From a checkpoint of a small multi-label audio tagger: trained on drum patterns on synthesised drum kits.
Rows from block 4, named by matrix and row number. Each number is 128 + 24 x the weight over its row's rms, rounded and kept within 0 to 255. All counts start at 0. Numbers have three digits each. After the name is the row's rms in percent of the matrix's.
# weight_ih_l0: GRU input weights (gates r, z, n stacked) (model.rnn.1.rnn.weight_ih_l0, 576x192), inputs 0-95
weight_ih_l0.6 099:155140120143170128106160112115149131135094165121118116120095132116135085126107113119111075138124139122069121104112131069120109125138106118141108084129106141089148111125120089141170160186146120136113133131143118133144125155105183131098130115117096139164157159161136117115157086115088126087
weight_ih_l0.7 086:155115145117138115089153111143139129090113097140155109104108132097145116106136119110155123123135077131123132161136111109125109132122127134124127112100133103131129123148108158132113154125095123135170140109142084167147103112154139156132102103101123129130148162075144125132106121126151101157
weight_ih_l0.8 104:135143140129147136130092134138129129135063143155166163100120146172153135119081168111111081175135155112132151115130119164122121134158121092121153137154096070159172127129139159105141127096154126136110093134124125135114113153112154163142127139136101120105110137131095131123132095150100142167
weight_ih_l0.9 106:128111140133177098129154136098106164175106161096120146146120112161114158142115085137107150101129172124143138146136124079160108158126086104137160148136119118077094126106102140106126109144139138170096068124074140140141143134174090136091172135140113136135142125124112143145098157132134164130
weight_ih_l0.10 105:100164123133145100145138105156105123155147100118103100136144121038138236123127124095133154163142159141134126138099093108105082161095113132140115143148186117127134137123102152132101112161124119141117091146141120137149118126082083149144164123154112131124157100143147125118129130116135177149
weight_ih_l0.11 108:114107144113090113093112110154124120113159138132140068130144101119129118137108122144154090105130118100086085119136175077151142132118138214097152123127150133144105110138179119142119164138139154172132106157128135097101139093126107129127159128088107088134127105121121124150139138133117157084
weight_ih_l0.12 086:114092136073145108137133126120136111101111160101129132119184125134100137125115130138148143119098110106094146140140154104104131151104094162071101151164123057127108126108173123107101126136149149116089175135093140110176131103113131140114120114144133130098107167145145120090116082131137129126
weight_ih_l0.13 097:146145111121155102128145177128159134121123122100122137117139154151160114135114075146127171114131152137152140140141119128134148141121172142104172154127118095119118166132105117151114129106137063116133156141117135183117143123163119111115107101168079093104132136092133123156135167105117122134
weight_ih_l0.14 091:083129137101120102153111117122138164111119132134122112156155094107142147131132099102140172098117144108138123143110158106089131154115115133140146126128129189156060108160141095146109150108137094110145114099089153112121118140136155108112068125144147114143162119129091145132130116167136141152
weight_ih_l0.15 109:074131129123102138171127129163143163149139107113122127106118153190119117112184172164141145114121120151140110095109145139150102148110079120113112120112143239103133123159127121098062110103150104121156141138120169115122150134167103112151139129167097124142102139158159099108146112143135145136
weight_ih_l0.16 121:106107124108110099105123129107102120126137095139177114192133087113130118116122085156123091150114112131177146158113115139135131184129108119143165136147137095120137131088114159098147121160147162193133131135123157142150124114101154125111152101108085106149069120133073155131136128130105132129
weight_ih_l0.17 114:136131116135151130125120121121092115111145140144118126156118141127137146142102171136090168105101131148114129108137132119115158131136100133091152151139126154102177146144128140165095081186137128127115111139141130146123166125176096099096116100128146169137175133093159129134124153111143146088
weight_ih_l0.18 094:110147087123138157133115171119138097090136153060124140162122151117127124115145129131160138118099133083111124153126155115120182124122106170107144128155103113133164144171134173147174109152148044117183116132158125101132129124125147145097118162140095130110148128164122151149120135118148088107
weight_ih_l0.19 102:155084116132143159128113111133153115111141154097163088111119151079095102115091084112149085166138098172147146167098142146132151175102143127132167159122116147133109125166143162155143160108176091145084161134094156099123117117101125148146085120131100103093120143110123090135105130183154116142
weight_ih_l0.20 087:134121129147102138102139130157145128109163139104161119146126071137111110106134116125139114140093147134165125097110090093128194151131084112133115151095145122122179119164181112137101150153145130143124071115136121147118116140136122127158122130129114147103132111072111133106093125141113133125
weight_ih_l0.21 109:180100142117145150128106124132159094147117099151149122127118120144141126140092092163127138128106148089128099122110104164103126097105151121148117132111112125160135156129131120136147168129110149141168101091120161111144140100129135166119151175120120072112102129121102119096101150115133167125
weight_ih_l0.22 091:139108103135141108134152119121132124122129115118150121142143111098159140117125151116169134123148101110117097091126158155135157140132139112074131123114101104186107143137125126100103106105133120140140130087110104174105121166110144190129137146148123129129156110163113121099106107127102141152
weight_ih_l0.23 085:107154108109135133103116125114157133155133120121118126115117112087120096164141117082140169166106109165117149140142095120162098099163141144132115139119151120098155114109151089141150111126122082103162042153145141167089109100095146119113133149175142066158121087111140179130122124110134159149
weight_ih_l0.24 115:134128131111122126129199255131125150152159113106095119144126130102107093083149128148093110177120143141115148091139117126146148161095143106111123143064145094135173146130092089111137107140154107144131103110120154140135107122135140108091154123121109134118112146141145132200098121154140145140
weight_ih_l0.25 101:182110133158122135152105181140100122107153173105109127114122154123124128095076122111113093144125104147152142135162174172095179118092126121122122105100140143124120126093143126144093162141124146123121173129106158121117123105113171123134111111104190128094142122124100169153131164118142127144
weight_ih_l0.26 092:175139122117141144134139131135098195089090144123148121106115123167125147091158138134125127138152123137176153146109112087155119143145107105127122179096136105145147129099139129144175175164136131092129161145164124105141094110099124146131105142128071088135181135145138116120145137146111157099
weight_ih_l0.27 110:152134120097118115145148107140151163115167167072135112153148143156123128118106143138087088134107102147131132093127101120144112129140164108083131125075119145095154147147144129154103147104175076119128117147130154166177107106077122134121125177134134142140087092135187161124104153120150135092
weight_ih_l0.28 112:141085115155118114112124090151114152128097145135173145123151182157111128154205099141148109114100136136141135158097117078165134166146116128127145141124115076157141108133172156103169158103114135158168116132134176129118112112136078157087106118144100096120119152153097091097166096158142110138
weight_ih_l0.29 115:123140129153181144141135126131127132132140134099148082121086095137146162165130118143164100107118129149175136108112131131149139154145128117088113095114119144105148116182166089179132126158142132118113132122120156125146138105120170138147173088119169105119176136097164121134114130064124138155
weight_ih_l0.30 099:185101111093103088105123159162132128145147114118167115098155110158121160113134116106119175150146112131061133127133159124115117137145148116108161143111092131129125136158117123131096126100140155128111113120116169139087110089105142121152150151140124146098142131074091137111088123115092155136
weight_ih_l0.31 095:107168137108153152160125146146100141118105136127094151157097102118141108137163132134121116112128131134094166117148178122101105122114170156135096165118127140146134136149118170132161088113113144112174150114106187131141140166142103173098067112089078154122128106144159136121078134123092141139
weight_ih_l0.32 110:131100149127136136182141124141151152091129121078142129102122173158148164152142113168133188112101117138111139151157170059153131143133095132134104155116121105151119100134151133153122146143109094144122137144126142132094116103149123127145087121127123088159159133144168106132111117127134163104
weight_ih_l0.33 092:143125127189122150070123135113088148125103077132116131161112106148132107137078118123115146144140097142154082098159163143112133104135103118118187167127143138098141139125128129081153115110180150133122156146113103154140146089113186120145094102113102108143140161086098142119124118129138097112
weight_ih_l0.34 107:124143126137123114150142134171127118120135115166183090154145109144116146118155095093132102141115115120155127102126121112109145116169144125125171086108125117138151140118132094098094161095131154135132146110086152159129093119113127139128163108120098186144135098077076093139149109144150159163
weight_ih_l0.35 122:150116132123114124100164080129132131115113114112160128127126109136150160169114138140158196121107124091114138149116127129159100152146106131131166130123125165178086099123137126087165150129135094115122118174114125137172142126099167131125137146121117142098127141140137108095171179116156126141
weight_ih_l0.36 098:141133090117105154125092119104109135132094106050099116092126150124099150126083156094151121116117174098147107117078175118131140112135131133126119132106133147161129130160130151126057121102122070083187144130169098157133117116146141130152138155130137098131131109144194144124167124164087117139
weight_ih_l0.37 094:101094127143125134134111108133120103119075090122120129159122118133097122167111132057113141148129077093140127128145149126117093108160111147171114110122116084147110088149147090103164156117148122137144127121083157142128137127093136123117129179103140153149116172130083145149129106151167110104
weight_ih_l0.38 124:097146183148075135148107134125127156145108093184130149121168133105127115121162123119148140121101142105128119135129127081113142141151160181153158115117142156127137101114120143120122142136099090130135130111127157123117120132133105147124135077166088125106151138161095129174181110138165109159
weight_ih_l0.39 108:155123124123131093128128140134135102094092095130142130145087112093156141089131111138131138137153141099148133115135148179093144119124066122131149133132154114145123160129095108122129150142126129154138131124102149198131152127128147119078121113111126141128095120147110179146129151099101152135
weight_ih_l0.40 095:109144142137116138142099116109125131127167133068154134133125120123099149135123167142110160143149161152160088166121144095121156151130101091151145124114134157111100146150131181076133117066173130137066105135158157111124151119119181118113103132103133096197127114159113120111119098120140101153
weight_ih_l0.41 109:107150152118110100126104118097134117136124127153125132130163142106090111116094173131152142097118153128137163138109109134141062172131143120141132108142155107108113152147130138120116135121128155129111111133089124120103118124130100114108126106101120144144122126104131091156157128158136148116
weight_ih_l0.42 110:081090090108084078136146124135102152114158109114153123148166106141161120136136149138136096131111094112220111135115121155164128114165141134135180125111134136072138138119138148152114093126168153168125115137106137111150157127130154114109171138133119163123100153110150119146135088156156131116
weight_ih_l0.43 109:108148176081105164135166140139109133061134118127123131129129141093142166135125109143105135143136115131137111114128134116101098131137143129119114130141148133132110121213136072124125137092115114137175087088168124135095146109094085130132117116147105101140118133129135089115169123120137146162
weight_ih_l0.44 099:139125112128133120117158121177129121093110132129144134129118142133131104124145130159159163127128119097087123118077145121133086146130161131149117160111097089162130116138100098106115118175124125149164218111088095160119136128140183135152097144122154163108147150102170130124120123112119149120
weight_ih_l0.45 111:155102168128147126145103152130124116120117103123126108125131116131176117143075109122126111150114158121138134147122112122134089109129080083153128075157056089136142167171177131146147170130116125154120111130106139157115104112114141154140134078094136140083156141131117102131126137140141124139
weight_ih_l0.46 106:084159122146121148126105136132088163137128099110135112146114166119136105164128168114167136110083127142115133137140150128106103140135135096103124070125124116148078129131145098128147116152102155114168166143146165137096147098161125076096130149099122140132141111152108114116117093091119155113
weight_ih_l0.47 114:132113193106142142117133154147143131146152115131163140118087149133144140164129150134122110101162155157118149140133143093155114130140150120093147108149140150158084133108136124135103178122187114135149116082141148096088118121110104138123161146101139156151107110143113120127127122112099147176
weight_ih_l0.48 137:142141145123104125186127113144172127114132138165132121127133112115137125135145138124023155139091120162125137116098132146130155122146128114141135142110153139168076190135113098090103111102153130098095153145109154152155140146120140142110193079117119151080079121095148114110118152121155165114
weight_ih_l0.49 103:131148150144155100141149128122145161088126098107149069112115146117190127143092123152096155100140147134164110121137127126136157151122117147119192172123080165141160103099145141158109146155167163095149120149120181105144110132099167140135103122098146121137138115111161157142145108141106127160
weight_ih_l0.50 121:118153135153135117127104119120203104154119142111104125113131141174071098107109130085135143128151147124111149088105134129162138129110117102119154116167106150131143168152128129126104138102143128140155136100098151116105156138091121167101149166110132121120099137098086155116095152115128133107
weight_ih_l0.51 095:085125111085106143144143107124149147123115149108125150128116134113159104167097133089100139129150114137114167126138141131153138120149082138092125129124149110115118130108085114124182095103123095111130125143139132130164066163146102139112141095172151107116090130147121105119157138138133102149
weight_ih_l0.52 110:125122127125135118095171174126149118128127097112138126123139109102123112174119136118158164109130121123091086146163122154149135154164115125130146146125131145168136140124148103152108172158112156117161099148132213161108120135126117134134137159134170142116151132171116160151113120081090145112
weight_ih_l0.53 117:146085158150110128169130141151155137132131138174084124129149112102111110128129114115119096104133121120123157169114147145105141138121097142130168111113126137156033128114114139146132113097134127114044112127140129122107130129082148146126112157090124107099122143085159128170139103142128118129
weight_ih_l0.54 119:109135107161109151094151140162145108092080130148116105156112124116145156147129126140086191135110079134129110136120152101059136123095124113133174147116112116083160158118113127071108132220117130162111197141143116149099120133140109116115090165127104144146144146145123124140142093117133101108
weight_ih_l0.55 131:105115150151133091137106097106159155142136155114122129120142111141120141127149158129231116132123116130105157094095096141117124136135153103099114132096123145153137106146118112111149148101121143107152136107128119123139095115114147162137114160140092157164184137182129092136146093138134139131
weight_ih_l0.56 112:137135127129096139117104111112119139164126124065125152125077134199132100129186136138079178136084138122135087146098135100159120172135150132124144123137099137112182142104135124103126143197129131101122144107124116110102123135148135147114116082144143127130121149146162130139181165147142167128
weight_ih_l0.57 098:168139173118126136121138087134157135126146123099127128108126113133109101114124107135118140081121141099116114121129134114091099150128142145148098111114105139092092113141143103135156173175138101142159152144076129176127080132130128125161115113119108111119148116143067120120124166175136154142
weight_ih_l0.58 116:108164125150137116114133160146111148091124147156095189141131089132104145100063187107137127117134073110171093126101106099113121089109143148118149118127137115063119160116107130149096087188110098114159121172109147112083131139134179109107106114118140141143111110148074130169172126084133116096
weight_ih_l0.59 108:108158127148120129118131132099095117144123147112121127157122157133102127130088096167128104118171122097128112117124117089148136130139140119113096143150119071174146127159119105162134069154171207092138110127134173101150133118125125069116176155109090140141107076163139142124130126115092127148
weight_ih_l0.60 107:163164141109152082117142116108116149142096157074149122113116143124110173152129134160089196124153101140102132134133123119134168163133122121151154172142115180150126157134114075148139091096146143123120127134100127116122127119160168131120094113127143129144131133108111136139133149103082132117
weight_ih_l0.61 101:152072115124133091113169153130091136117126080125111120147139142120124129143139135160120081169157102111125105122087136111175117103094108099144127121106087152129156114116132156122108115108139102094141152159122148114108117120104125193105096078118104148157131108112153127147150164141137138099
weight_ih_l0.62 106:191110137116126122149120114135148088139112105107123117138127085150137117140120125102161061089122097119122122144163141140108125117149152117116128146115086164158145126160120149152129129116164145124124160124108137128119131137105124147101077111155101146088171096121132126099158167145163129132
weight_ih_l0.63 109:140121130144148151126114111133151122082177164137153112143112135154115123145128094115135096091137105112143117139131160111154115169131140107112166125125137098114161143137139084169187130142167211190127148148127113114140086122063141125128162133106127100123097116179133145109112123108148123101
weight_ih_l0.64 106:124157165134086077081142128136135044158153131117132151132139110134148135147127158143117099102127088104125120129128111099120150125157123100101104136111155188083155165103137072156141124121115131133124108109145123126099112109172125127137139093153103147140146148122138101075116134109151132164
weight_ih_l0.65 082:172126136133125112133136113139163111174152137101142142147157152094163151138172144123147091129145136137152161116122068114103093091131126138152085137120145091136145145129138132138162140127099136122112089160102072103173087132143136117132115120117119182140176153155089143139185145144149114120
weight_ih_l0.66 084:151086084129122124098125131089130090115143121117127132143159115156114148140113117104144133151136097148149121116130089161122166119149136095119147129133158153155129119147121138125175106102114171115086185150131075132144102084157107147128157115136182143171097148121120122110108127087139133163
weight_ih_l0.67 093:153138098094117133139097118121132126151125125185170098117109153148096132156128115115180124112132124070126134144115172164098081102137107142151138087115101117099144140148148135104057164102133140113111159134087084098149114113127117135108100141136121097151142116118173121084103127135150109114
weight_ih_l0.68 103:091110125125143107149128141104088088126136131148145129108102133099112106127131103153179110099141105162147145113112166131133116093159133125115116123124151114120148148135168138163142167084132135136165151086156096122126160127140112130108160169139082131152113104126145134117176135191136134116
weight_ih_l0.69 102:128122137151119129160131149143132122100096100150167150170057127106144117145120099116172125180125148140150173098131170096120139141141092144128121147130121069138142177158178130153146129169117163163129159122142127087146137139105132090144184126158103146151065142098087149100093154120145117121
weight_ih_l0.70 096:144127141116102139110111100117111135095151122103128108125127177110140159143135113103143142143096134137127167150160148120119155086146116115112106100141082146151113127107151139147142072172110123149139172109102162158147175111144077117127126139114097146129110131134122115145104106088126129146
weight_ih_l0.71 101:109089107109147111122123125164190142096118132084157149129110121155120096164122134095111144109109125143148095115104184156140159128119148139128130139114128130115148137135139100138128151163117148117096133077100145137114148155122130112120137133129111164178127132150163157173098125102129140125
weight_ih_l0.72 101:117115079115134103128087133105126124121148146126089152112111140140103137115145140138139133115141107142139106122160087114118147116140151097147141145121093164122137123082150124137189120135101122131119152151099161091180141134055136128147176058109153143113162134112129100067144122142114133163
weight_ih_l0.73 109:171146143130130149173134169140137105125130122133142149108133153132119109136153114152106128119117099107124107106141134164148160135129098094108128133107142128116179164104158168108095125102121141105096111167125135090092149127150146092119096138129117171144106122072102129096085099165123145133
weight_ih_l0.74 097:129149153125074156114117118128126133109099133067144144090137111116125145135101146151133162128111100151128131130137195102134122124131138144110124105134148154118133138133141105125135162141173099114134138127092158142105130097130149153132102178096083118135180107149110098111139111130131083126
weight_ih_l0.75 081:116153141123106140100090171124120129150083129094149073076108115103122101124123165136132175090108142127137186188143198091137103148143140134130122120109111103132116196127171107136138116127127110121115161158149126137139139151138119078130099140126125095117155140137117122092132134147143091157
weight_ih_l0.76 097:140092101128125126110131147123136108122120119113127127116078144155148113133126131151121163138111080123141125120147141132108142114144150083101127152096139184183128098088165108165051172138133120156189130099126103141075147112125117162091123127083111084102125106084115140107137147140126082092
weight_ih_l0.77 098:094151121118124126169105132114117145117098096132101145107099100120141105102109131166162068125126143144117136146116129061166092128147119115117106088141167104132120124114128158164143160069139126117099131125151134150119162145094129128133121112099055120155124108103166118114130126175150150104
weight_ih_l0.78 099:133138134161142123125155094134122133128101118084160117120125109171141096178065099153083141124143107117119101107141152145154128113111166124113123144143133126116123122111075135158128129100153123115155127163140118142187131151090142103126102113120135166142108152086106137126128185137149098090
weight_ih_l0.79 110:104133164154112139138141099193169115108126101106149117126115114140109099117096124128153149138114154133109118140115148093103130113144130125115202155163152109101124138135148128114142150130148147155157143124134101126112137110083131159142105090080123114105165151105139103085172111139125119161
weight_ih_l0.80 099:109121109157117091132074161115094137119154125120101144107124128109142126133096129125169162114155138098115111124093154152143091116143129112109080069149118122166135095206126073130148089119107119134124129148165128127126130169135155132145117092128108111177105120152138142120116085104143130088
weight_ih_l0.81 096:104159110149109148138108155153168165153108095071122099128126150145124076133130141121123119151153093107151115110138183101117149166129108149078117110114110131084120162133146130140133148125141087106089132118127102122121132111129121098134099119095140096102117165107192102137131131115090112103
weight_ih_l0.82 131:121139130094106128142111122119130104132139117148102157116150185114130149126063152140103102127183107099122155106154121162121121109140110136144085152121122116129146093119089131105112113119129178194153108121168133130148153125093091136080131130123115081158091133093099107104113154094129142096
weight_ih_l0.83 097:095095108084105129134132098181128143147123132120122114117144107125116090095123141124161149150126137071114101160110146123177134133132104109142158149165128150095134122138131159141117119145165116133112136133111135085119116135126160103088083122137092129117132124100108111130158123115070120076
weight_ih_l0.84 113:113138111123127160106133173097146136098131145111158131144125134132168174140104115129088138133141163126170153112094168103108111142103105128110107109117121135114112107130102118110084118147137084115121117110113113129102144108109103139135103091140107131086130079121148105117089128125140094125
weight_ih_l0.85 115:144093151118127122134157114161149140127111119174106149180111150127134149172141129153171152109138117103163154133093124180143134128086111140152130147095118162137126143111137102129079137088129120141213138113130159115122120109132088126157142115120103079106107089144067134107133115122134175113
weight_ih_l0.86 100:153094151122108154129109136116090152172122092106112125160128121138137112143083184123174130106138169121114151147125120085100134144097135139128152118183108140099162117167094127106113082159143112134147133150136133113121130135141139150128115153131133125176140087133099144168075092138109143152
weight_ih_l0.87 089:143159135126126139138113115153121126094091118170118117119123091147099135126124101146173174107137101135080161147106154129124125106136120117153159110131138078122106132111131158138158111118081102096111142113142194102151127147143156153078130138073113101091082104108114123140175129147113088129
weight_ih_l0.88 111:186118110114092184103113140150120126097123140067135094101151122162133087123191148100174198109142113138133140124086163170134119127152107129128115103144123074174139102111101153115159139111142152132121146110122150086153124099102146123121130081141131137125115119165167092121092102122162100128
weight_ih_l0.89 103:167107095140165085137150117116129118118144138143122176105173109130102134116161122134128156119122101072135178125125138137126140164152143147151073134125144134182096122124118141128128118145118122168107160174155158161126146128124140131152163093099108129144130143175111151132108099091171152122
weight_ih_l0.90 097:164084123081133147156117133130103144107118104131117141093100148127109117098119172110127134125141149130148124118138160160115071112157116132128148099108110159155073146090143151137105137093143093169117140079120135137153173142138131112129121101120098125134123112123134087104085106112107128109
weight_ih_l0.91 113:168138152090130132125126165126130178139143119108152122148173143137083096131135115132133094102162116150105113141121138164075120111121157133094152118107126066121135117144126178153121124154098122143118084148120136111119142108173112122170092157136149160131109082130132103140105116132131154115
weight_ih_l0.92 102:150141147142098137081111131087116158124125146077118133141159129160185124142104105138117121117093099117108083102121110101121109108163149131142102120147144158107186113160141131098135088210154134113140142121149143103114110143111148106130135135132093144192122103113105103112138122132133129170
weight_ih_l0.93 102:169167147119117108124129125137145128139127113085115133133147131143141118109117135134108166103095125112140117158124132069138130162152119126123142093149144143115139149158082112114128076116100177162119166125132133127138151106106149150117164123113092159113143104118119168071099179149168079123
weight_ih_l0.94 106:104121132122115136117139200150170113117119122147114126112103139230145121123092110170138129136140123111148123063126104119097110126090152130115103126119160119110102139122102145133135139141118118144115134134123105156138118133114132133129122137112138112114147110120126138168141115112152091109
weight_ih_l0.95 111:117092134110114154107101131123110144139137129113122141081132162126147108157076134105159148108098156086155127153113121173094118123118106114142094149115135140167132126171131177148101092099154136144127113104130061153070154120139124158155123170148115130184120134125166140102102130177112119086
weight_ih_l0.96 115:107144149119134073115133102104144128116110155186119140165150103086141124155122110175182129168121146097108115123162115136111162132125117132124114139128135104137142146141135121123079162115166159149125170136093155131152117121114120094142113141132107136121115106143162139102108104152174126110
weight_ih_l0.97 091:127146110108113139150126084112155137117146141155117088093120151159140099124124140101156108150138077084105116118152136158136125162142075153143101096101080085103145129127105118147113148129131183114122148139116151110107139109110130106116079141078137138092132110141166091149156124128132100161
weight_ih_l0.98 119:151147124128110119096124130131141116159128111175111121158143117141098160094162147148093144109136132123122202119133110084119137135118158148136132089106101126045156111128115147131122105217100097114152142083096140125108107152117114143109165076104124146100108160138117124140149154097147140119
weight_ih_l0.99 102:113110119155141118127095119093134111088104140107106143131160109166133139148175097126110156149115137151153105128126109102157149178128110149126148124131110126089211149147120136144112067205094129141153181106126114126133127132140145155147154127148101156099132164142117128113117131119135136122
weight_ih_l0.100 097:116120109141106124116141150127095137146135124140141127176142108152135112132169116153116186129144103145116121115145187149133144127128149119107150123155106110154180088106138096113142140197083124179132121133102154098120108103126086121131112119138128063123114123142138129124102089127122140101
weight_ih_l0.101 122:146139131138095183116129110105091139145141110120128135138108104117143121186150175131156150131148120114085148105151138105170130149135156153133136110095117114092141143117116101140203089125138103155117121136113101111135099130131140152103099119078156185116149107122108133171136140081121139090
weight_ih_l0.102 109:135138136136158165145120150131108132104122129119148086112111088159131110139106109119133100146143105094137187102124140153141174146111164143157179182134094045158131133167128134120079172105132187120158118096099144110172145134094190141169159170130165123112097099129124113116087180158123147148
weight_ih_l0.103 119:134113126121130129120122127130118121067112196145090096146118122119071105115114130126155123156113144120155121125107178131119123115149151148137128160101118121139106135134145151111118126132109104134109080169124142124094128112149128105110129156096173108120104193127071133117122085139135126107
weight_ih_l0.104 109:183094106142103171147138126168119118114124128170122139117111153148112199120139140113121083085126115088133125121105140108111129152147131160120119116109084163120114134101149120146127102151092124151133161083124148091101138093084076133104184130123155166097134123129144115112134095119140158148
weight_ih_l0.105 078:167073137126108095111098162081148133131086096142151061144172136125111134130072114124161091135138120107112142116107176074153109150154146159171173092110088137147163116111110111133128117114102125149131124131118144166089173127129146117085173146129125109111117112119141125111086162140164126120
weight_ih_l0.106 108:135147144176095153127132105143137123097137142067130161096146102129109133132100169135175110161099110100123152144129143129084147151125142083125120106128105120133082173134105136133138141146117108117095090104138162126122146141147105152168137107148149129144138126086120086140134152178098120121
weight_ih_l0.107 095:139102119102097153099130139123101152129108112155163120109116115107087140130121121128136145141131128157119104108169162122128167084156135118132128180089095103110127135150130120121114146099120125149129155153113128149101147114120165137117121108137090130090139146116106132108125145155124148155
weight_ih_l0.108 105:161105134141126120128115141153137136140124131133090132175078116108132155112153118136147125190147111135093096126123110115150121111129126173114132123096133140144119124078160165129161137100121122117175147104147121127132114128122101088173120106144126092069065181125154111095158143128190107162
weight_ih_l0.109 087:130106113111097162146128076131107101095115149150138112119131174118155117112148134113126161144134134098110149148151204080148146107138125146105150118123137158147115099145121132137116176117187099093151134101128128124124148095122162123094132176131079130090164112108164110093103126153137104107
weight_ih_l0.110 101:124115124129109180134144115143122135132133107072152125132119121094132103102085116132102078091127148076146094129127145091147118132130145131130119135114127121094077149139142113137119151128146118096136129108141114105106115132128168105081132085140093067136107111190110125094075120130133128119
weight_ih_l0.111 119:137166145128175115116173115144128238138124133155152115124091134123127134114099135139142124159146161137128158140167255118105104118144123153135139155134132132123113128104148111133125129157139159130149113127139083139138124158148136132157149148088122177097140147154101121131168162138094166147
weight_ih_l0.112 087:162144175128130146138119160125150131109100128151114135153119145129106103114155161147135171099151101095121163148102169102121177146164146104131139106101105100119122150093112127126098124113142183134082103094118142130116124145083139134104099115109096080092145113137122102146102155094095118098
weight_ih_l0.113 101:118082151130133162151100149122112100148093145164131119135101125136083152096134100120158102132147139128119152164130149127148080146153127154106115097107130137121127109144117123095139127140155108141147150123119125111137162110088080148116088143053067087085144127096129130152111137114126084113
weight_ih_l0.114 096:112142176127096108145128116091152118096146142076138109127146079112164125116125128146168156151114132136106110144146132139148119131137116135129111106121139097137098124101130113143129162114150164147118134083114130147111126134110141139106182057153123115120124096141085151136135150098136120102
weight_ih_l0.115 104:167099118085109154118135109151146139142098129105149176154142131138120128107137194105098134149129121107088132137143108105163097124159113124128108095128100093113128113090108087135122134139137146141115123140088119112116162173123104174112146153127121109120156121103108114133157164088147113111
weight_ih_l0.116 113:143143140132135110141136093123119139145070113078114137159137136138118129147157137117143088152138130110118103124136125100106118126114121159156101128101172063117128101133131150147177132179052171123142149145098117110139151137133132097160169119124088107112144128082160106132135151115144120100
weight_ih_l0.117 114:161099108135078129109162151137143134194100169153151096099155148135093169139145089126112135132123124141138166128146115187080086116121124125130118147168148127133118113137161128117129138121126181074118084145115109183139137139162133106108101112125129106192131099129136152151110151150089164137
weight_ih_l0.118 101:105114108103103160093111166160118145122104099131113116149154106124116150168096150117191112137115134150076120125115105137131123106157096150120099092106106110109121118172138153142109093137118139144115126152137124146138160115107117128149160115113155158132098096102141084093111107119136145129
weight_ih_l0.119 105:047112139117139097124082185152124086084106173144145137123148141119075110087157115152135127148132112112142119118105159134113162197118158126136134128120125099106128110126159079117115107174082200164121124151141117116116106155129095101112115123084141111113154146161120122126111128073124137128
weight_ih_l0.120 114:149113075067107140112137129122104122135141158106126128138165172139143097144133138101123106117146088116137110129132143158070121124129096202114161100152125094106098143097155106139171080086166107171109137135115134136162114142098113124149138137166106122121148089102102131073146107115129110154
weight_ih_l0.121 110:169147126154163171135116096168117098147145130137086116156127118097112084106089107138095105115158131143064102137119111116156105112132094164114070155134125099119128119124146152162183141136146082127137137100147125122185148150102115098125145129114133130112140131131107134131147132148120152107
weight_ih_l0.122 082:122158152076097123117124107139139152134155121129123129121138112107146119111106171091138136139095139117164130107126185120132111124100106162100107103108155117178130119155115144142159151067160103099098128097064108123130112092123154091136147166101097087157109112125122125152123131162120112134
weight_ih_l0.123 109:173136129124081152132139128081156093119155121142136150149150078091140119166117087106143163131172129064112105123105143135109136115115142141134091140162133098153153123157137101138141133156143165097138146127094160112138085145161097124135079097165086140120159111153136101170138139148126131143
weight_ih_l0.124 083:144115129129176145134106183115138152171144113124108121096079133125106139107138136121139133065149119154133095117084171142147085096183148102148186110136142147127114100140126120123148094112136118149144131094115145127120129099118176085152117162094081117140123112159115157074143138106133140141
weight_ih_l0.125 083:147108142180142145110147123154137174103116133145147081091139155109136172119063188108096137112144069096112122100114189083133136113107082117137134161116110137108124119137126115126119142127188178155126092148135123123144124127122095091103111088099094109161132150162181141131163099117108140133
weight_ih_l0.126 100:148104093147107130143161102144109100138130136106143143149145149121139121130131138105125106100134125110136134132093100129097131144112144144145139146130152128125099146140169158175122148180122113113140144134114116110142107123138148164127094105136140162159117138129106136149138196162127146148
weight_ih_l0.127 109:158138135141111126097125097112119151108101126111165133109127176148111097133090134099132134128149127114148151114134151115115136120134132134107147137129174053098125122128113112125165106130104127212133136150115117120127142128081142139091122108136073101087172147148171161148114152116140131073
weight_ih_l0.128 121:118126161116161107154143135126139112129129136165132141113151118091182160112139137082117139150121099160060146137139113129162128127101127142142154160160164104116128077153113135144089123174132148132141150124120121184159126124114121135065101094160106111069115150117107126158118152139140119110
weight_ih_l0.129 107:128124115156125096147135085170145117156103155107110165134126086154107108148152105113153139147105125105121122110185134171135130161099115132124128108120145150131077129108144121104088115128129174139145132129141092143122125165107119145106144094154130140100145184155092113163130114103142140194
weight_ih_l0.130 113:092086183124096087151141121123122147152088107125112156105161129162117123103103147115128160096160111142115130158129099127138160146151151135174133141113117118149118110106109138128137115113164096130100108131169148134150151139179120155159134119089104130145117174152141139127099143086113136130
weight_ih_l0.131 116:107096110076124136141102112106125135099125145137115129099091122126133123102137162102176133140148125120125144126126099139123138187122129156163109111144120173214131117191131136108126120110099097108129128068120094126101123128121091112117162182126092140120088110137077086117107141146117114103
weight_ih_l0.132 120:148130099137144155138118157128063119108069147100135131154142127136143139155115174086109183128117102154138160130119121096140174128111109125127117136139114107136156216078124163186151135123071144131133139126143135113103127138133126129136145102094131118133127145091104127139100133166112149060
weight_ih_l0.133 115:122137111108186148089116129126145163096101158133084099148152150149096165125153116142099187114124116085095140118122143130122160112106122102103128123088120114079176165134139108152105117158100115094161108114105137120148145118166128113172158140132133156164147134117092089153153146111124162130
weight_ih_l0.134 101:127106113105137164146109119080150124138124135081088134141127094102164145132112121111086148119130088128110134134136159139136135121154109148115143139109155123137167085157155133148147112082116142112161165134097142132133140118134142116087138168138117160106114150103131121081143176172134124143
weight_ih_l0.135 085:121118153092115137140129144103150110123118137122121086123136146149157066156160132103147126130114096101149142110143178128135151143123132107150114119138133174186139101154116130115056163139142111098127142116107188138144128150150152132065130103139137100123162119107135158110137094148143123161
weight_ih_l0.136 101:151159169121085112128172140119155152114102128119151133085149142130151063138116165123133118145151103100140130123137154124144128128118109147113152141102134113113120153151127076174149134114156128122155128133098164128145093103095122141096130082119117107111125155135056101111113181145114127115
weight_ih_l0.137 099:160149114164154146107145111139114104092130087104153051121132146155109160163122132095106130154110108072136107138126165120150111177150110133098132150096107113144092115123107138128119149118146112104128124121135154151148158116154161124122085100130152179150124149132170141120124163111111156123
weight_ih_l0.138 118:158107105130124149137140113153117148114115126094105105128136124146137145157141130129114156143072091159092147147089128122151131174181113134132195166136142133088166152160162174124122122177057163095126185115135127113137131146112136113146136115134092155098092115117131100105128132117121118120
weight_ih_l0.139 103:119095153165138137163065155117145131118143143116130107102149161111123123122064172110140144158115108146126134137162129132168156118136131121138149161099165099156181172144129146116144123145124158115086130133122134146080116117144112145081159127105133114129113161079133133123107144135160128101
weight_ih_l0.140 114:085094099131122163084122113103120126107100157093136119176171081118119087142115150084129131084122136123133102073147134142127176150136123144165132102136149185108098120111135115161122137096112121109146136139119115113117136112128139101110092159144113122134078120107160130160117133136130099127
weight_ih_l0.141 115:129131123111103082111118132143131120104086126106191155116113080148128111143140099108088129103098128144171154126124149137112100102143149134098127168125134071158068120111154111086117120135115108165118184166159142141159132116169102166118151129121110095148134155111139099152094146146149150132
weight_ih_l0.142 107:145115114138149097129131111121095103110153123087109147112164105160161092113145137110112124112118124166089088149113139115141119151135112139136142120144126139149090139132134142134141134118120152147103114124089147107176142104122134135158094119161146095110134142114099153193109066111154114095